A small sound classifier, trained from scratch.
Model: log mel input, activation gelu, layers 12, width 256.
Training: 12100 steps, batches of 256.
Data: trained on simulated sounds of rotating machines with and without faults, 39062 training examples, 79.3 epochs.
Rows from block 6, named by matrix and row number. Rows with one number belong to one attention dimension. Each number is 128 + 32 x the weight over the matrix's rms, rounded and kept within 0 to 255. All counts start at 0.
# q: attention query (model.blocks.6.attn.q.weight, 240x256), inputs 0-255
# k: attention key (model.blocks.6.attn.k.weight, 240x256), inputs 0-255
q.51 [ 98 119 124 173 128  95  93 146 112 168 123 130 131 159 136 125 134  45  74 114  94  89 104 146 139 145 122 138 132 180 103 117 165 135 138 131 157 150 143  55 111 183 140 138 140 137 124 149 162  95 159 113 100 140 121 108 131 104 113 194 147 170 193 131 146  99 154 150  68  84 182 133  51 162 200 136 122 146 130  68 116 107 160 164 120 145 157 149  97 137 111  68 132 132 121 148 117 145 153 146  84 178 115 161 115 164 117 158  79  85 103 132 134 158 114  80 129 136  72 110 164  66 164 118 169 115 181 154 123 135 104 113  71 139  82  89 132 215 153 158 175 136 187 180 145  73 146 101 124 146 121 145 140 103 113 136 122  96 109 151 126 101 134 135 101 143 145 137 118 155 118  88 154 171 182 108 162  61 119  44 120 163 187  79  61 124 149 151 174 106 160 174 118 126  98 173 100 147 138 111 166 138  88 154 131 119 155 171 110 102 147 116 111 157 144  82  66 192 135  80 116 128 137 116 176  87  84 152  63 178  81 110  73 113 131 138 115 127 188 138 132  86 112 153 100  91 175 129 186 156 117 119 139 112  91 104]
k.51 [169 191  72 157 109  68 120 156 113  80 175 138 102 173 172 174 148 149 149 154 115  81 120 128 114 113 133 142  78 132 137 112 101 136 145 147 132 144  66  93 147 135 157 108 128 128 142 127 121 178 141 136 132  91 185 153 151 153 139 101 100 142 148  70 107 128 125  99  94 199 114  86 135 140 125  96  80 131  88 142  84 157 100 194  91 137 128 144 164 133 177 164 152 155  79 128 150 173 157  83  98 172 143 110 146 117 112  85 136 140  76 161 150  90 146 107 105 141 111 116 120 165 102 111 109 160 100  89 102 132 115 171 123 172  98 127  80 126 124 140 114 136 160 162 163 169 154 168 124 129 168 138 134 156 211 160 171 130 109  78 116 186 138 104 161 113 163  92 124 108 107  58 138 129 119 142 161 158 101 111 118  95 186 115 183 150 177 155  69 157 109 138 133 150 122 143 163 139 162 117 137 124 177 122 127 121 105 133  81 104 122 134  76  52 154 122 115 106  88 127  96 171 154 166  94 100 107 151 123  72 165 129 121 183  97 121  59 136  72 163 122 130  40 176 132 137 131  89  93 112 131 102 142 119  90 115]
q.52 [150  87 185 156 157 136 141 155  89 116 125 101 138 120  81 115  58 182 138 152 129 179 103 117 153 121 119 157  68 118 155  89 166  76 146 129 123 143 101 104 199 113 116 117 149 153 148 145 109 148 113 114 135 142 165 142 114 156 183 114 121 101 118 162 148 132  67 182 195 130  88 110 161 156 150  96 169 102 135  81 118  82 127 125 123 197 134  89 115 131 107 175 121  57 155 159 130 191 104 177  77 127  49  96 154  92 151  84 157 100  88  99 145 121 114 194 152  96 147 146  97 123  95 152  80 188 156 133 119 175 111 107 123 111 137 150 134 131 110 151  85 115  68  52  77 104 150 101 154 165 198 125 141 153  89  93 121  98 149 135  69 118 183 145 131 123  52  30 137 114 135 131 159 153 108 133 134 138 153  80 109 103 116 108 110 148 143 128  95 141  96 121 153 184 173 177 143 111 105 124 207 131 194 135 154  55 151 102  87 132 149  93 124 143  67 127 173 155 148 153 141 108 125 117  69  92 149 156  92  63 110 121 117 114 154  76 137 138 172 153 147 154 115 108 169 134 152 202 138 120 142  75 122 153 105 212]
k.52 [153 140 109  81 191 140 174 124 167 136 142  86 110 175  96 147 148 118 139 150 185 105 129  94 112 100 111 148 160 162 106  96 165  59 110 149 149  78 180 142 141 136 127 120 109 131  53 109 182 136 126 157 172 106 118 113 165 119 135 120 174 152 108 103 177  77 148 156 165 142  88 134 115 155 112  60  93 121 135 183 183  95  95  98 149 112  61 121 122 199 115 136 239 132 111 122 111 118 118 107 135 103 128 104 150 168 166 193 172  97 117 105 168 181 121 171 115 133  59  91  59  93 113  74 155 130 151 115 164 134 183  89 119 104  81 121 160  85 106 143 131 154 153 131 149 124  91  78 154  72 171 142 102 162 131 176 105 145 120 112 153 146 157 117 171 144 111 149 162 152 141 148 156  94  78 125 131  53  99  80 124 120 147 145 125 109  79 167 100  50  90  86 110 129  31 149  71 160 117 124 139 111 106 151 143  95 151 173 110  87 163 122 148 120 117 165 197 126 176  68 102 130 129 126  19 150 146 130 121 194 121 165 126 134 123 116 119 213  78 123 152 134 115 164 133 151 171  37 128 129  93 137 130 110 133 142]
q.53 [211 121 112 133 134 105 175 161 108  99 131 214  83 149 102  67  12 171  85  96 131 142 178 157 160  93 179 118 107 125 177 108  93 111 179 104 127 118 106 158  98 151 110 180 134 154 118  44 102 149 111 183  81 186 124 107 170 165 128  68 135 130 178 134 129  74 130 126 114 142 170  86 169 108 141 101 201 110 152 127 136  55 129 142 134 163 135  99 122  80 132 164 149 121 163 141 108 107 144  75 139 174 128 210 125 112  83 137 114 139 109 155 102 160 179  86 164 111 132 141 160 143 118 124 145 111 127  94 120  62 123 146 104 132 114 130 142 119  93 138 105 179 110 106 142 127 125 153  79 137 153 124 159 166 186 156 117 176 134 164 119  80 133  98 105 158  94 146  85 123 183 148  67 117 153 142  75 112 132 138 144 136 104 111 127  87 204  74 153  83 108 114 151 113  76  92 105 142  66  95 123 172 116 129 102 154 116 223 114 154 135 109 105 135 150  68 151 111 136 126 193 113 104 131 157 163 105 194 109 183 110 212 118 108 127 115  63  98 145 124 147 167 114 136  96 110 133 141  92 131  81 108 142 128 129  79]
k.53 [ 91 143 151  30 126 113  78 176 132 158 170 114 142 127 154 209  96 144  90 130 142  98 100 162 130 128 166 163 113 160  69 183 144 177 205  86 119  94 107 107  88 141 113 115 159 116 115 125 129 169 113 154 109 160 112 108  99 166  98 189 122 116 144  88 106 155 117 148 176 114 109 125 127 167 129 191  82 146 112 114 135 129 127 110 124 111  68  86 152 172 165 148 166 157 115 210 119 104 160  98 151 157 168 150 144 222 104 179 151  58 112  71  65 143 153  84 119  91  96  98 141 115 158 156  65 139 147 109  99 135 151 214  45 161 186 127 163 102 118 197 147 112  60 138 127 130 158 155 106 105 107 125 161  98  93  68 122 120 134  66 144 140  63  95 113  72 132  67 140 124  63 136 142 184 105 179 103 116  25 101 116  82  95 141 165 150  90 108 116 137  82 126 177 136 162 130 154 140 155 129 175 124  11  95 152 115 106  23 157 128 153 140 175 122 144 151  88 134  48 103  90 145 128 116 129 147 167 173 150 124 164  95 214 103 145 118 113 148 170 157 138  95  98 143 107 176 151  66 123 140 164 122 120 153 190 121]
q.54 [ 97 143 162 208 184 117 136 133  85 124 132 122 134 115  95 163 161 134 164 170 172 137 150 199 173 148  88 129 118 109  81 136 121 148 173 111 119  96 117 115 128 233 113 110 105 178 182 102 168 167 128 105  94  96 114  64 120 143 149 187 119  96 162 128 139 128 121 108 149 138 151 144 147  88 170 139 146  73 141  62 148 137 219  77 104 143 134 160 107 102 153  53 199 118 120 167 105 106 141  95  98 172 154 148 172 149 144 138 106 150 111 156  58 126 163  94 156 112 135 105  81 124  91 175 141 117 110 156 170 163 166 152 135 136 151  78 135 123 117 123  92 142 113 131 101 101 116  95 101  16 101 107 192 141  91  66  76 138 139 197 157 177  90 116 131 107  97 168 126  94 108 152 197 126  52 112 127 107 118 154 122 134 113  99 156 140 168 167 176 120  73  89 140 129 125 108 114  94 154 163  72 109 134 133  89 142 127 162 126 112 105 169 105 109 187  97 149 194 126  87  88 119 124 141 122 135 176 119 101  91 161 122 168 126  95  72 141 149  56 144  95 145  94 154 131 161 154 120  64 107 130 108  59 122 120 126]
k.54 [134 124 143  63 129 138 172 122 115  99 120  76 147  57 143 133  80 169 149 120 132  86 113  92 118 120 106 179 117  88  91  86  58  97 109 144 131 185 198 116 114 122 119 116 107  88 155 184 141 110  75 190 147 173 112 120 177 149  71 210  93 219 181 119  78 129 107 127 117 156  96 156 157 132  90 161  67 100 106 140 203 124 149 138 101 109 152 132 139 120 179 128 172 120 129 141 169 141  88  93 156 116 146  72 177  86 176 130 162 122 120 109 156 149  99 137  88 165  81 121 114  80 115 124 122  68 182 104 124 127 158 195 155 103 162 142 105 109 137 112 147 140  96 130  68  91 116 187 183 148 103  95 201 112  94 146  96 127 159 127 155  89  86 148 178 160 122 152 159  88  94  72 130 124 136 156 189 119 105 118 139 106 101 140 146  93 154 130  87  72 116 147 146  81 143 169 129 150 126 175 160  95 160 127 132  87  87 113 118 184 130 150  95 161 133  94 105 118 137 135 143 128 134 157 110 117 138  71 188 136 143 102 141 116 125 131 116 141 133 123 152 117 169 146 109 161 106 120 156  93 215 123 106 124 179 157]
q.55 [133 135 138 105 126 126 168 140  83 181 128  79 156 139 105 113  68 124 133 102 171 110 116 179 127 148 112 152 164 136 166 136  82  93 101 125 176 166 148  96 223 125 164 126  96 129 110 152 193  97 128  66 125  97 134 138 131 135 134 125 160  98  89 167 125  71 139  72 134 143 144 115 145 154 155 133 167 115 105 174 157 184 130 148 198 127 174 157 136 160 121 110 124 185 137 160 178 127 135 142 103  70 151  83 114 187 104 162 117 115 119 104 128 139 177 136 162  23 138 133 113 120 181 100 165 145 150 119  72  86 166 152  78 166 169 120 150 149 102 142 135 139 184  96 145  46 119 100 158 155 119 124 129 152 142 125 178  80 233 144 143 116  86 142 116 163  65 120 145 123 131 104 174 118 143  93  77 127 113 160 140 111 110  71 117 136 113 133 149 116 176 104  79  80  97 110 139 162 104 108 129 116 107 195 123  98 114  97 135  91 114 116 116  91 141 104  82 148 127  73  65 150  87 159 125 114 123 101 128 130  92 129  73 188 128  81 131  70 201 126 119 120  50 182 181 114 159 103 171 131 158 188 100  97 152 106]
k.55 [145 201 160 210 166 151 195  83 125 126 149 137 183 134 140 140 117 142 149 162 128 135 153 172 140 144  98 134  96  86 100 107 140 121 146 138 113 213  95 146 147 114 174  95 109  95 127  87 112 109 101 153 108  73 180 147 155 153 126 123  89 145  78  57  95  49 140 151 116 114 117 105 128  94 119  88 144 159  92 199  87 143 100 146 130 130 120  95  81 121  94 112  86  86 109 171 114 119 161 135  43 125 134  69 153 134  89 155 126 107  81 113 129 161 137 188 159  92 182 219  96 157  36 199 115 105 106 155 115 116  88 132 126  86 169  97 159  88 138 157 101 131 149 133  62 231 202 134 108 164 181 122  84 159 132 144 196 143 115 102 108  68 144  79 114 122 129 146 126 108 180  79  69 144 149 134 116 127 127 180 177  68 149 119 114 159  88 159 137 131 139  86 119 117  79 126 112  95 165 155 166 164  79 132 162 209 116 157 179 149 105 159  81 117  84 138 145 132 145 163 145 139  99  99 168 114 109 126  82  92 184 140 150 121 141 121  86 130 150 143  98 149  74 145 155 156  82 113 137  78  82 120 102 146 149 214]
q.56 [138 165 111 140 185 139 155  84 168 119 117  57 108  98 163 104 165 132  58 157 108 106 142 129 176 158 113 105 108  99 177 140 115 140 127 184 114 103  59  77 105 148 120 123 183 154 115 130  50 100 140 159 150 163 176 145 135 130 118 171 141 105 121 172  59 130 114 121  71 131 109  49 210 113 134 162 127 101 216 219 129  99  78 110 114  86 166 126  96 124  81 137 141 105 148 146 127 119  89  60 100 109 125  37 154 119 123  95 124 145 138  99 145 151 104 113 183 162 119 167 116 163 101 154 170 119 154 126 139  56 108 141 141 153  77 129 114 133 111 128  87 161  50 161 110 140 103  94 181 109 123 133 118 112 108 221 126 139 132 127 203  88  89 135 133 121 112 211 114 101 110  80 104 109 164 154 200 131 107 160 175 123 111 109 133  98 169 178  90  96 106 143  91  91 101 123 129 206 117 126  72 153 145 119  61 141  91 118 147 175  85 150 114 130 187 121 108 172  97 204 137 160 170 132 108 102 143 156 102 126 160 168 140 143 147 103 146 117 153 110 101 117  98 158 140 117 138 121 138 135 145  81 122 111 101 149]
k.56 [ 71 111 130 109  86 125  89 156 162 123  88 145 101  63  86 120 122  77 103 118 116 107  90 122 129 138 108 134  73 171 155 113 163 116 119 148  75 211 148 157 102 115 107 142 102 120 134 181 144 139   4  91 104 134 134 124 142 192 144 151 154 113 155  78 196 169 137 135 126 110 105 121 116 170  83 156 158  88 124  91 174 155 159 161 182 104 116 171 128 160 136 138 132  70 130 151 165  96 162 112 134  79 131 113 148 153 126 149 124 135 112  83 128 137  79  87 129 143 154 142 123 147 126  47 117 125  93 152 104 106 135 153 150 129 133 107 152 106 139  72 145 102 112 137 154  76 147 121  90 131  90 100 144 114 154 145  87  71 138 161  60 144 152 128 118 119 168 203 172 164  74 186 122 170  84 187  86 111 156 138 152 117 182 142 170 118  81 184 168 111 134 154 149 116 139 171 140 170 133 158 145 166 221 110 177 129  83 166 148 183 100  36  82 149 107 130 103 171 150 109  73 132 133 106 136  87 132 108  81 154 136 123 164 131 135 155 144 119 128 127 139 109  87 153 101 104  74 187 137 156 127 142 160 198 150 145]
q.57 [137  47 115 157 167 202 116 200  94 169 137 135 179  67 158  88 104 142 121 105 147 101 104 123  50 143 107 135 151 157 138 133  89 128 177 125 141 160  58 168 143  87 124 155 178 100 145 132 132 121 165 109 181 127 161 141 103 147 100 107 173 147 129  30 141 181 108  92  64  88 108 149  81 115 145 106 149  98 101 140 121  96 176 113 114 146 154 131 100 110 110  83 167  80 123 106  54 172 199  83 139 171 102 134 161  51 121 182 153 152 141 167 103 119 134  94 100  64 110 103  87 109 149 164 212 152 170 109 105  98 154 107 144 179 143  91 113 103 107  95  87 130  99  98 182 102 193  54 163 130 105 123 109 109 162  93 132 144  91 122 112 169 151  34 132 207 110 146 117 107 116 105 135 124 153 162 150  93 126 122 112 113 127  94 108 153 169 100 195 162  71 147 151 159  95 134 148 124 129 137  38 140  84 157 172 148  81 148 141 168 145 127 156 104 122  91 173  70 167 122 191  88  87  98 113 173 198 148 161 129 177 150 125 108 120 180 167 129 167 110 111 123 151  94 149 127 134 151 113 104 143 122 139 131 152 139]
k.57 [ 98 134 120 139 153 130 195 208 108 143  87  93 123 209  87 119 101 132 138 150 156 121  90 151 157 114 125 102 146 110 172 203  79 144  97 149 147 135 131 104 118 142 139 142 127  78 137 120 151 192 145 160 152 126 136 172  89 184  74 192 179 156 102 158 112 198 161 145 168 122  84 153 146 138 159  80 100 139 146 117 136  82 152 111 126  86  79  81 150 123 220  93 101 124 124 124 122  82 192  61 144 129 158 135 147 104 163 128  96 100 141 100 109 124 196 121 106  56 136  82 163  88 123 114  57 119 159 103 128 134 149 159  81 137 107 158 133 107 175 156 112 134  88  83 145 111  80 145 113 152 201 174 148 121 157 138 122 124 150 140 143 135  89  90 177 105 112 178  73 144 104  79 126  96 160 112 159  81 197 155 137 170  80 148 166 137  71  92 115 150 171 165 132 149 138 104 133  71 141 136 160  68 172 138 143 162  98 104 114  99  98  99 102  92 170 102 105  95  64  94  83 133 107 183 142 178 187  45 141 115 154 125 153  92 161 121 125 134 107 116 101  88 178 129  89  77 140 139 120  92 109 124 125 151 156 144]
q.58 [145  71  97  84 141  77 114 156 152 110 139 103  94  93 174  99  98 136 124 139 129 135  80  94 101 151  83  95 128  63 126 114 185  94  82 150  99 101 128 174 172 196 178 148 161 137 125  66 142  85 161  81 127 120 114 120 129 138 120 155 177 150 141 122 187 186 186 103 135 110 102 158 152 195 136 114 109 151  96 117 141 144 145  98 162 157 100 131 189 114 111 158 147  86 176 152 105 162 156 127 148 130 137 122  72 102 175 144 181 151 142 134  81 173  99 128 158 119 192  89  95 154 140 124 128 140 158 128 146 130  32  82 136  57 131 129 117 155 102 160 158 117 132 143 145  74 118 145 116 188 148 116 132 106  41 159 114 115 165 111 104 104 167 105 103 141  43 126 120  45 100 135 122 149 165 171 142 124 126 156 170  61 175 127  60 113 176 101 180 132 114 103 120 155 122 125 101 100 155 101 189 177 146 154 201 107  99 134 194  49 161 136 117  89 102  67 129 152 120 143 112 166 106  82 104 168 132  90 173 113  75 110 184  97 124  77  73 135 152 146  73  50 133 158 122 167 183 128 157 149 105 150 108 109 101 109]
k.58 [150 142  25 120 111 130 130 109 120 150 112  43 165 167 116 202 160 147 154 177 172  75 142 200  83 119 129 171 106 120 146 185 126 164 114  82 185 122 121 169  83 114 158  88 129 131 109 167  83 106 136 178  87 140 155  94 129 129 165  84 162 127 116 122 187  22 107 174 118  97 151  49 163 121  87 116 140 149  91 154 115 119 111  32 146 107 137  95 130 137 157 114 133 129 115 179 142  94 110 127  84 161 116 183 104  72  97 166 107 126  72 139 127 179  97 161 142 119 116 141 123 146 131 131 116 132 167  74 146 114 109 100 152 158  89 134 170 101 140 174 168 112  82 154 178 119 163 108 127  75 115 145 139  96 136 162 171 143 138  86 164 153 150 161 122 190 151  93 147 121 140  80  90  23 157 148 143 131 157  97 169  84  94 104 150  97 125 149  70 108 117 133 104 120 187 185  91 162 139 123 111 110  77 120 128  77 175 202  64  97 138  70 129 142 123 103  94 115 164  74  93 126 123 136 102 160  97 134 112 137 180 142 164 122 156 140 118 130 105  71  42 181 125 141 169 171 117 121 150 113 178 175 163 137 147 119]
q.59 [ 82 124 135 107 125 122 134 163 158 158 143 145 145 186 118 140 128 135 159 153 165 169 187 153  96 154 152 120 139 129 131  66 116 167 114 140  77 143 212 104 141 107 151 146 128 122  97  65  80 131 151 212 184 183 101 142  91  90 125 140  53  87 115 117 154 124  98 111 175 158 151 100 161 146 113 115 160 166 101 167 180  96 107 130 141 120 104  92 131  98 117 109 137 104 109 145 116  70 120 230 128 123  58 109 155  74 136 118 133 138 110 135 162 141 172 107  99 120 105 103 149 158 139 108 133 170 126  64 164 141 160 106 155  73 128 129 153 161 141  98 115 103  95  84 184 169  98 188  76 160 133  99 117 152 125 163  84 117  92  76 128 123 142 143 137 107 129  91  98 182 153  88  57 109 120 199 139  82 154 155 102  96  82  93 154 133  64 178  95 137 123 148 120 135  92  87 137 162 140 144 139  90 154 108 161 148 135  57 124 207 102 144 141 188  82 150 128 102 116 139 118 108 135  95 138 132 139 109 153 112 129  59 162 143 100 125 128  60 112 135  90 232 123 126 167 149 111 176 198 140 116 163 153 121  95  78]
k.59 [130 126 147 163  59 103 123 149 176 139 110 161  95 155 110 140 100 104 117 137  96 158 130  86 146 143  68  60 155 224 173 102 141  83 119 126 157  51 131 152  86 155 151 106 187 192  73 178 122 132 139 157 125 126 102 131 139 119 174 141 148 101 130 136 164 129  73 187 112 126 139 156 132 111 174 118 106  67 116  74 133 110 126 162 189 126  68 156 110 182 131 101  83  57 109 156  62 132 112 150  90  97 132 106 128 121 108 134  75  72 144 129  73 113 165 105 168 136 135 125 167 126  86 122 123 118 128 144 153 140 114 119 138  68 136 145 159 115 137 119 132 172 145 141 157 122  84 125 110 124 147 161 121  83  42 145 109 155 109 143 132 139 185 119  95 169 113 113 156 133  74 195 152 171  75 157  84  92 169  95 130 129  69 171 106 186 143 111 119 121 107 139 157 141 112 125 116 121  97 143 104 142 139 120 125 113 149 125 151 169  94 181 151 107 149 150 136 142 145 128 184 108 135 147  55 133 110 160 192  99 135 159 125 160 129 166  88 156 122 156 153 181 129 114  78 129 116 157  82  48 161 144 115  91  88 156]
q.60 [ 82  71 167  81 130 108 188  54  97 119 111 139 141  91  78 147 111 124 131 124 173 140  90  90 143 191 125 106 100 120 215 102 204 141  96  83 141 112 121  55  99 109 195 114 115 132 124 177 106 101 143 114 192 128 181 137 122  62  63 102 131 107  73  98 112 122 136  68 143 139 125 131  80 176 116  66 114 111 147 208 127 121  89 162 177 142 174  96 142 138 168 195 108 158 135  67 152 110  86 130  94 107 123  87  66 190 103 123 136 141 129 147 117 128  93 153 140 120  78 120  74  95 148 102 169 133 170 136 122 158  91 123 105 143 101 152 119  48  87 133 107 158 182 174  81  95 137 103 165 159 115 146 131 197 127 211 166 120 118 115  60 130 186 101 118 114 142 101 105  85 150 122 159 149 119 112 133  85 144 120 168 133 132 138 115 118 155 102 140 186 129 123 109 104 173  91 144  90 158 175 180 132 141 125 135 137 134  97 132  64  95  86 126 118  79 135 133 195 191 137 150  86 199 175 168 179 149 111 123 118 109 118  63 131 156 115 145 145  85 100 163 110 143 178 121 180 181 186 130  84 108 149 154 134 187 127]
k.60 [134 123 113 143 114  94 146  89 118 157  78 109 109 101  83 196 154  73  78 165 172 134 162 164 185 114 126 106  68  74 121 136 222 121 143 147  78 143  56 133 129 197 150 110  90 134 138  99 148 154 115 117 170 111 137 124 150 181 162 108  86  85  90 147 186  96 209 125 120 156  64 122  65 203  88 114 128 134  96 150 122 172  91  80 184 120 148 128  91  73 120 124  66 191  81 106 130  74 123 117 167 100  81 106 163 162 122 108  56  85 121 133 100 146  57 180 110 151 110 141  67 152  76 124  76 201 114  92 145  72 107 123 154 166 113 141  93 134 176 119 183 123 162 146 111 172 154 141 172 132 107 121  73 139 159 123 177 155 125 138 141 204 148 135 115 111 207 122 135 118 148 128 128 126 110 121 164  85 142  83 123 124 149  52 139 155  83 113  76  95 176 127 106 146  93 139 194  93  90 151 139 149 177 103 100 114 130 155 123 165 139  42 109 114 128 147  53 164 102 125  57 144 110 124 128 142 121 108 140 116  70 191 126 174 104 121 147 156 177 124 207 153 129 132 167 118 102 144 150 118 129 110 106 142 125 163]
q.61 [107 150  86  74 168 136 111 120 136 161 135 127 174 130 123 209 192 109 161 139 148 117 119 129 111 107 135 153 109 175  92 165 130 132  87 181 141 102 154 152 124 142 175 164 115 156 177 157 140 112 106 147 120 179 102 139  93 126  92 162 127 116 150 161 121  79 117 158  88  96 155 130 132 101 111  64 106 102 162 125 154 139 103 101 146  81 115 140 117 158 133 133 132 116 188 145  99 165  90 103 129 136 127 177 145 126 158 160 152  55 104 101 135 131 150 102 114 144 110 105  88 131 129 148 131 129  80 147 159  79 137 147 113  82 147  31 179 139  80  82  70 157 128 168 113 111 132 111 151 130  82  88 146 169 109 132 116 173 106 137 148 128 175  93 166 156 149  94  59 138 111  84 178 101 189 152 133 129 157 101 107 140 158 115 156  81 137 129  78 146  94 180 157 156  50 136 103 182 108 169 108 162 104 160 131  93 123  98 145 116 136  98 121  78 124 157  59 102  90 151 130 113 199 112  90  79 101 191  90 161 138 136 151 144 111 109  80  89 173  98 136 165  86 128 143 152 122 177 118 132 141 121 154 114  94 177]
k.61 [112 150 115 207  81  77 123  96 178 135 110 183 120 106 151  84 113  81 127 138 136 107  84 110 143  95 219 105 140 182 175 133 118  82  84 183 101 117 164 127 158 202 117 144 116 112  91 101 124 144 157  78 120 123  92 216  99  77 236 138 114 156 108  95 105  96 122 122  72 128 142 118 134  71 103  96 119 121 161 124 142 150 155 136 121  94  96 124 159  77 221 166 143 105 164 142 161  89 134 100  94  97  84 166 128 153 146 126 150 126  68 137 137 123 114 120  87 142  94 141 147  39 122 121  72 165 126 116 182  94  89 125 139 144 115 172  90 166 121 147 121  89 125  94 108 132 144 124 137 103 137 141 209 144 143 160 127 123 119 114 113 134 122 144 169  96  74 139 137 137 122 108 150 164 136 130 137 144 113  95  94 127 131 166 159 124 143 182 118 150 116 147 113 112  72 114 112 152 172 125 111 135 119 160 128 170 158 187 103 138  98 148 142 147 143 140 142 130  96 105 112 143 110  93 105  93 117 113 119 108 211  97  91 104 136 105 168 130 103 112 181 137 149 139 127 123 117 151  89 161  78 101 150 133 164 128]
q.62 [119 160 100 182 131  75 176  96 116 125 109 162 135 127 145 102 101 159 135 117  68 196 181 119  80 125 161  97  99 115 110 143 147 162 149 179 168 137 114 154 109 137 122 105 109 145  96 155 130 176 145  93 168  84 113 108 172 125 116  75 116 121 128 190 155 167 162  94 111  82 138 121 147 101  97 136 124 105 178 113 124 191 124 156 131 111  77 112 114 154 121 118 163 113 173 112 142 120  42  66  93 102 162  76 153 149  63 122 105 135 105 158 138 113 112 107 145  82 135 141 157  91 139 142  93 108  18 149 131 112 109 167 117 148 104 110 152 137  76 122  82 196 133 134 120 135 128 118  66  61  95  94  65 124 131 190 118 133 133 195  98 190 158  99 125 158 181 167 162 171 105 167 128  64 161 111 108 132 191 159 143 166  92 110 136 151 172 133  83 145 110 121 100 161 156 116 115 144  87 143 176 144 104  92 130  78 157 129  49 114 161 115 150 138 140 150 124  98 184 101 148 161 111  98 158 157  97 180 103 151 145 107 129 196 147 150  87 150 172 130 133 125 108 138 183 149 143  91 107 109 122  84 129 108 108 169]
k.62 [ 59 105 120 148 134 140  63 109 182  93 114 142 167 166 139 140 137 135 140  85 150 144 103 116 115 103 126 160  87 131 112 214 117 139  73 133  88 116 139 113 103 121 158 125 180 113 133  88 134  99 139 105  96  93  92 168  98 156 146 144 113 135 150 104 109 149 101 125 131 170 107 109 140 107 124 123 102  84 105 147 182 162 102 145  75 168 108  90  60 155 137 127 164 147  94 132 102 181 115 225 123 169 109 190 108 115 167 111  91 184 153  63  83 151 116 166  94 162 146 104 152  91  73 136 127 125 169 123 109 114 127 120  99 133 156 155 189 156 190 109  84  93  81 184 108 125 165 136 180 137  95 150 180 188 159 128 152  92 134  89  94 111 123  96 157 146 130 150 150 191 132 202  52 173 114 148  96  99  87  93 142 139 112 131 130 116 133 142 128  96 136 125 122 142 129 162 120 127 149 189  43 207  95 144 135 145 131 188 119 139 114 129 170 124 120 168 133 125 121  91 186  97 107  99  91 157  97 128 107  89  84 115 142 104 106 128 144  77 115 118 122 131  88 114  64 153 127 170 138 127  66  49  97 115 143 142]
q.63 [134 106 146 105 163 138 130 138 122 132  87 169 171  91 126 109  87  99 146  75 121  70 131 110 138 124 119 113 102 161 137 112  77 151 122 202  82 122  83 112 102 171 139 104 181 143 163  87  72 138 154 129 170  85 125  79  82 123  94 106 147  86 141 119 121 158 152 173 147 143 151  85  78 112 103 153 159 118 150 136 161 101  79 140  94 105 170 163 146 138 120 157  59 128 132 124 128 159 131 171 134 131 121  75 166 126 141 124 167 172 129  37 144  67  61 199 134 119 111 158 104 133  90 144 158 112 143 123 139 153 142 110  97 101 143 107 111 115 138 137  80 145 131 121 167 128  65  99 226 113 117 212 110  81  96 108 122 155  97 124 197 126 120  99 147 127  90 126 143 117  96 100 124 126 192  79 135  99 153  98  99 134 119 127 123 201 160 158 141 185 140  96 154 156 209  87 126  98  96  89 119 109 133  70 147  76 167 110 190 136 150 124  97 157 147 124 101 168 101  98 128 140  83 166 128 147 175  85 144 113 138 131 138 101 200 124 118 121  91 164  59 151 124  85 142  90  84 206 166 147 148 139 150 140 134 193]
k.63 [ 98 115 135 150 150 123 116 128  93  67  81 138 107  96  77  98 148 208 152 117 111 109 177  57 119  97 145 121 142 159 160 154 152 124 129 116 165  99 149 117 160  99 164 134  94 118  63 115 121 167 138 165 110 102 188 137 139 170 132  83 160 101 176 163 139 199 136 152 153 150 110  85 182 152  80 132 170 145 130 152 133 116 157  73 119 126  47 120 128  83 145 164  82  81 136 128 119  93 152 125 158  89 174 133 139 125 146 125  70 102 120 128 154 128 146  84 132 144 106  89 124 113 138 123 121 164 157 150  98 113 140 141 132 103  94 113  77 101 144 100 179 137 151  86 103 139 139  64 149 152 129 125 171 153 134 107 143  96  93 168 169 180 115 112 129 213 124 207 145 125  95 102 102  92  96  97 173 103 173 103 149 104 117 144 177  83 125 100 127 139 126 188 138 153 165 105 145 118 150 180 144  83 137 156 162 107 147 101 165 113 147 134 130 110  83 150 112 136 179  69 118 120  88 115 156 124 202 145 110 125 108 112  72 138 101  87 103 104  94 106 160 167 192  82 102  74 145 172 155 144 146 117  93 169 135 116]
q.64 [146 107 142  96  97  88  80 113 167  82 151 146 113 125 183 120 129 157 126  98 126 153 139 115 141 109 131 101 153  96 130 159 160 156 114 100 136  87 150 174 123 147  95 111 133 129 142 152 128 133 100 137 108  49 136  82 135 212 119 186  86 151 164 123 134 164 194 122 102 106 148 157 128 110 108 138 122 137 103 110 121  91 137 123 125 163  74 115 146 147  85 129 195 112  86 139 101  76 141 147  82 175 144 165 127 117 111 132 101 142 118 136 174 128 145  79 170 135 148 118 141 119 131  98  79 171 180 148 145 143 104 130 122 130  52 141 157  82 104 140 136 143 171 141 146 104 108 137  63 104 107 131  99 147  84 190 121 143 114  93  76 159  98 138 137 111 149 165 106 120 108 198 148 129  90 104 121 132  77 209  91 109 185 156 211 101 184 162 110 122 138 103 197 125 125 109 130 199  80  98 146 150 121 130 125 115 156 172 100 128  84 130 120 116 147 156 176 116  89 113 132  99 113  66 179 173  90  76 179 162 116  68 183 128 114  84  83 141 122 117 109 135 180 140  90 126 170  91 133 152 103 100 141  92 163 147]
k.64 [129  94  65  99 103 132  97 109 158 133 103 187  97 158  89 150 150 155 146 120 107 176 121 122  91 154 187 157 134  92 121 146  92 139 122 119 113  77 107 181  41 153 143  89 178 102 167 131  77 113  98 119 109 147 165 136 101  84 117 181 144 109 147  91 158 117  97 130  52 114 125 122 185 122  93 154 126 100 152 145 149 128 108 156 155 115 104 128 171  98 112 135 140 100 117 155 134 177  92 144 141 158 114 132 113 104 150 117  68 123 196 174 147 170 103 163  99 113  76 152 149 159 176 181 158 114 134 183 121 165 184 128 133 129 153 123 177  96  74 135 159 152 131 115 103  97  99 126 154 124 108 124 146  82  98 116 155  87 140 167 140 114 145 181 131 140 134 133 158 187 163 112 128 149 131 147 154 126  79 127 136 138 123 100  87  84 162 108 120  65 167 168 145  65 191 158  63 135 143 151  31 122  99  77  86 110 103  91 101 113 138 108 111 166 191 125 161 131 118 179 194 183 116 141 124 123 123 136 151 103  91 121 140 121 149 124 102  76 140 150 131 101  91 100 124 121 115 121 173 151  98 126  97  73 140 131]